From a checkpoint of a small image diffusion model: 48-pixel images.
Rows from block 5 of a small image diffusion model, named by matrix and row number. Rows with one number belong to one channel. Each number is 128 + 32 x the weight over its row's rms, rounded and kept within 0 to 255. All counts start at 0. Numbers have three digits each.
After each channel's rows are labels from the 100 images, of 14848 (inputs lightly noised), where the channel reaches its highest value: "colour at peak" is the nearest of a few named colours to the mean colour under the peak. Only what is clearly more common there than usual is listed. The data: larger renderings of crowded toy scenes. In brackets: how many of the 100, against the usual share in percent.
# convs0: first 3x3 conv (model.enc.1.2.convs.0.weight, 96x96x3x3, each kernel summed), inputs 0-95
# convs1: second 3x3 conv (model.enc.1.2.convs.1.weight, 96x96x3x3, transposed, each kernel summed), outputs 0-95

convs0.86:111099105137150196155138109115124204130120063114138130116207100130144141091138109099121117102106097105076122102205092130095180147112170122130119101117109117147137129083072140117122182111099139098139107118078154124156077142091118140073092157111127206083061081113112147081122140154085139079
convs1.86:147137138063137057087103153137128153134124155159101116126113135144106130064137160131072137088113096117170124080090130142134121147134136148166148112134118111092150169090149056137124165137132133148160132135174122150056138055118095077183170151149139131017104130129133109168152153127161125211
colour at peak: green (78 vs 8)

convs0.39:082078104100127116108125057088114130083086114144118123095139132071110116077114096089091111092120123079120031096052147107121117075110128117093107144110125112068135099123127125104140176091068137088100124104112144120084087072118136138110107076090115122146102118094102104081109127126110119043
convs1.39:109111133176175128164125109118126109170177162112128192134146190107141123097137135169168123170114122121065085101161152041086138088194120104141154113105127171082191148110103153112146173132133201129121129154111132142146125174153161136106064114169147105154171167098156161119123155177154098086
colour at peak: white (62 vs 1.9)

convs0.1:063166144110145109104137125133088111071153093113092119106147134087156128119105138064115105126101138115140099160150160121134099129112100108110084128129098127127145100072108092146137195080046084129050083072067163106116096089093141140074080109129141162127125142173087110129062098075148159129
convs1.1:127151147146131213169090127106164113145182141208104165154098131149131091148121160140175138089122113108101141090160125099093165167059123135110120129115185158113149142125132150128124103171134125109105136154111058126107130199150146109091077101177172062160122156093116154143166153166059094091
colour at peak: blue (58 vs 5.4); cyan (41 vs 3.6)

convs0.94:093104145109163123167140134131092167120133086098200120123156104160214127085110092085141096116120145118074131060130100120102164102069150121119099101114080162095151101086076146115128147097135136114161132098085149142172104143127165138101047160130120186111082125120153115085110154173061150080
convs1.94:161141133088124110101137148142163165172134140163084133106087123135119164114119168133077144090134145100144124104143121194125140141161136104150143124130183057108131173118151111109142137149120095111125109125127104148075100071117078111174140120165149127000160095179104074162142141145157132210
colour at peak: red (42 vs 3); purple (27 vs 3.2)

convs0.10:161151123095101069115081120134117135124113145103174141122114117140141116169136115123087125070109144100093138073106000115141118126039140087092145126109125146068124119107097105132144115113108076093112141083100091150153111115138143096108141122148115113158112175093113155104137135128133084106
convs1.10:122183120099133104153090195060155135146103143105148162151118090139155122096058083110148114115134086150143103180146114153130168099143138114162120090115109059111135136133150130073068108129162120161067072057080145167087168120165122136178099114101170154161126064157142141124076131153123130158
colour at peak: red (31 vs 3)

convs0.70:171019056138098132095101099106148120111137161163143157124186098137123144176165146137115137125097109149121090107116129111164123087148164127155012147146146107109128137142149121097138087085143066169091129121140125126056096103102155097107152094099149121121147109133108061161125104136173084107
convs1.70:098158133071128075147138113090137117051142075065121127146111079100073135073142162132129053118106118147168144120127129094102102130128095131131191140130062158159118119147110086140144081185180165076134141122108158130187127183143135163107108158163116107098140131136182163085150160071159110130
colour at peak: yellow (31 vs 1.1)

convs0.4:096079122130095136114129120117125098143098194117117129132134073111097106073144147091141180108134107121121078088101130146138124131123134086118119128127172182091100124054148115089201082139147079123161149064138111120143070131119174126117158128126120101114180144047124035120113122169129087057
convs1.4:181128097096112056126131130098157153139074069125087119132102102128129134135104099137083100151129139136150156161158118040105097159058109168100084134119058080132128094165110057157098120138158169195114108137125129134099120127143055114160119149159129132089072058118119169120122125102140142162
colour at peak: grey (73 vs 20.3)

convs0.55:097189072074137040113107071129119142168160183124133194108121152143158154117185145128124149123127107123146153117094087105109118090117073092106110136115126144077114177143141098126170231121108099130103100171088136134146119084129113107103132111122180149097153158139150106122131141180205146094
convs1.55:119117118115104131119085191096149177106046119183124096145155063108104117176114117142093147094067112151215173123101151127135152118106138158121141109110162071162103069148121096116046104149082130122145124181097134107048107115106087130183139129090090146141101116136110113109135105093142147134
colour at peak: purple (79 vs 3.2)

convs0.57:180129126102180081104079108127115156141109143124122200140073213122133160129165074136145161128115153167166150130105114086109114102114082119087185136113096153156155099165145087142164206095172061111139123090133110091148101097145089097116159104160166138186148127081144109132155123189136153136
convs1.57:129202107089090167145117145089134149110106140147169151127117090134132094151132147128112140152119136166160169175181166179149141156072169184151081151113136081119149121135126119150162100118151072139075125153087162122102099071148123160145175130158094223183114116148160220133116120123144158098
colour at peak: red (33 vs 3)

convs0.69:062127112087112109095107114118118086106161174124110118136120090082104115073131159086166144137074077071141062113098098150133132100031094052137086095130178151132133178077163109106189147148094124147126160111155145140128122115084159101127125144103121143085162102096130065128105118130164117095
convs1.69:153115128138133187124135138134150095121042100085165129138082119182136159170131095140053134162167104168125134125129164099109117136196133191087131147128057094124135098154125093143117100156236138115153167171133143136173152169108106172161164118135104093120081136148099111103164138082105143140
colour at peak: blue (31 vs 5.4)

convs0.23:137148118137091115119123147164106122094135178102119085135125181139130105131106214169174130113100058160120167129184090135144110098103165137119116081126182119084083107084134123057136029117150104162127126170136113092080124120123119083120173109142144143139189187090115106175121083105099109126
convs1.23:041110143087149110117135131127069121111104042117111120135150067167089159128146137153142119150080149138097136122070121109107121157088098109127095187140092129113153097135137085123105174161117105086156172133115087108160079208130170117078140163110102140148108088056160136124169114136171091085
colour at peak: grey (44 vs 20.3)

convs0.20:125164138148079074129160135159071139140129194142097137130109215136122135119128172147195145133132079135124132093174097102139147122138119097123106132121137122101132129131149133102130103120128076185117121117122146065118148153136106088111194119154137201137208173047162096212114104079136124137
convs1.20:058080116073138130135090130145100147136131065104177117141165071162075134128135138132093118132087157167138145124086143137089102137079115136123096150149121111130147081129119095098086175154156142085193159208121117113123098186125227137099146157094119152203136111105144180125135129149109105095
colour at peak: pink (29 vs 6.3)

convs0.65:086051085115108066080104104106087130149166156146160101121148144139192115183154131121147140183098091084138087097126172125144101073049129149123100116118159133086046161101156101113149144065124126160114147143143116121083099131117157074119087146107196143143147121089159113142165117122155113096
convs1.65:097189140120125164153153140073167139085102116130153139146124052111073106157151136169127091116127115136151164166135111132104136124143150087098132140141078138161121096151109136128186065222199077072135128193091127132149144126142131188141181137189113105130120137189155148097142129076152132142
colour at peak: cyan (42 vs 3.6); blue (29 vs 5.4)

convs0.87:110129159142135150166144117117108169136151066137174144147129156131153155098108044055132061106152154118090096082160103103108141107114133102132155107106083108116210089094084151153129196120137183082153138141116145137161115149123112174090082146154072151109088081109129094093097155162081156096
convs1.87:187137132057113114101101148136134153172134157166101125112075118153130120116132176156065179158148161086146164120147125215145160145124157146178108135122185099107121218118150102106082158107151089138132127125154121153084117070111102109185176130141151142042136133151094112159119155150140129175
colour at peak: white (28 vs 1.9)

convs0.68:164101107153101055139109144132112173171141135127127186171117196132162130168172107129134170213131091112157116146089187120150125133075087139103178106103125143120087114144134118196114132098110091113147129116120113075092136129137074054161107146109218132115139120148167151141193121107137148108
convs1.68:114114122118122216147161145136135125136105146096177128097203117115118158161131159162146120089091153161187108177134139151124157124106140089130078105128120088107117035142121088101095123188129163131083130125124147148081074137146222173160148126165075133140179121181108147144071124123133112120
colour at peak: red (45 vs 3); purple (44 vs 3.2)

convs0.59:083165113082125129137131113136133138115152102124146143082133124092149121107108166004037085085127117086117073094138125092130106109011141116092097135122128124083130152137142097110130167082141024124101113098091132121144049123147131128129147115135139139116108138119129143112138115121131122114
convs1.59:127129139132164102142113149124091131138109111135149141178132128132123084087083126099127135108126112114059093125047132138136108017213145100109107135119103124116140068108134137121140131131133204145143130120130133127090240091148149122123142173154105142099128134129218167140117152118100105185
colour at peak: pink (49 vs 6.3)

convs0.90:086110147108155150143134125123117193150112083127145148108147125148143114042144121097155116141125114145101158098127084085090164110046161105084089068113122186154165106099105148113136163127121166114172117115074154114160093151130155122124082181129104163108068117089184156098146175177070165081
convs1.90:181120119108123098108117143123139166177133143129085126143115135142135171160121136142064176098143168087163115090132134188159127164161138107154141135137148027108151153113151106116158169148115103140150126135138112142070133063112083120175150107160148173022137101155104091162154140158165127212
colour at peak: red (38 vs 3)

convs0.95:108117116080125124121125118098124130128132146126123110125139108124112087046150111121107096104120047075099122061126097111089067126000148106119109106110118141099133143070087085071152143111106071121100091084097128105156118120067103129099141154094110098111100130055126103111131108116150115083
convs1.95:120175147116173089155094160129148119115085181173164158111111122119178185085147099127061123083090107098125103079117109105131139105219112121155121132143082135146132103134136092110074207125109149166119109103099120151052159122110142115167146153163130141043087106113161115131119158128124154190
colour at peak: pink (38 vs 6.3)

convs0.32:151189160132143126133166105118134107139100136122137121109133143117094143151110127136075125120107122111160126117188080113141122099063120021074047154156084122155162131083073116076129191162096107175083103106089203132143110155122109139088145121092093150126124181120118084159117135109112178154
convs1.32:101148163133123107088073128122111140115113156157141120191049140167158128108129132127084186176125133128121111073118155206161121118119135111107163126125180135071142158117140079182092114072196161104178137136130103173140112179108106131169062127166109167193094089136096167143145129130152150135
colour at peak: green (43 vs 8)

convs0.17:140141099062125180118100107133117119126143129159116108138113126136147192165163129035132107108131106121153102108114113115147143141036127102147142125146156120159153132155161130123141110105125107118094120114133118060122062054076060071085127075121041121102111123082070114177138101092126118128
convs1.17:083092142177163116122137139126083131191166109106216165161121134154111107126121071115138124108132136111101144174164132133105148078169178167083134138111087170090157098129142165134091142098182179116173177118086132149125113184142183122156162134039066141152112100132176152144145140129166121110
colour at peak: black (38 vs 12.5)

convs0.54:118167120090149120126123123126149105117145132132091135124132147162158115114101102048065071096107126058111069118135139097095048088028086112113101116136109134123183123107130068147173170099173082138125108132123120116166036109150130157148084096123158121145150099144106096128109117101138176137
convs1.54:134126149148149138149105185121086123133132084129151126150129125138125097066066116156167138102128126100053085135067137162137086099231120127136111151147103125160091152122133181133138125144060203126140089084090098096105167101128128137116105139121086116140149157190214095109164153125088114148
colour at peak: pink (30 vs 6.3); white (29 vs 1.9)

convs0.18:138165117117150103095106132159136078081170197125103088135117172100092110117103181188149065071103048118132131103187070130154070107108150102145146113148184117098101105118133112110162079132132103146130119146155130121104156102072150093108142103131171160129190160136087124185083079101145139136
convs1.18:060127129124139117114144153126083096109116080119133117130105080166120167091171116120091181128097079138105123104086124145114158120126105117135097182105112130089138107121138084126089163128111102077109179111080083088132089243116155096095133184121074126148056139079167117106187121104122109092
colour at peak: grey (43 vs 20.3)

convs0.22:139140147070112133132139128178073068137146151144077120112149126135164183163131131095129116161124104130097097096098113141146115103108113116128092119132137136093168131189157149119121119157146114164095093095169127086138021111098082112070107078166115152104134185075090082221149082094138115128
convs1.22:060121135084148117141144140133132159153139074100179133124145102159102088123129116109151113095164145161122141150140145153116124085122147139093119149102136181138118134162115149113102064088181094133137205165050096138158109161139239152153134161037113106159105112109141153131134140082054139123
colour at peak: black (77 vs 12.5)

convs0.31:108097102117121126111085103076124139090088140120131137075112129078160079138118085089098159094135125104093054085066164091130128101070117102117125129075127105068158096117115124085131150088106093105115137091116074119124067089108120111121116072071131080121097103123114093099125129126101068044
convs1.31:063136113175146152157082134119149133147139206166105185195128156152156133075124138136119105174085099118094108146168102087077151102155126118153130116118147188066152127142151153127138144164160192149187145150101089162137143161182162100167085127135168140169136145086137143126157148186114068108
colour at peak: red (34 vs 3)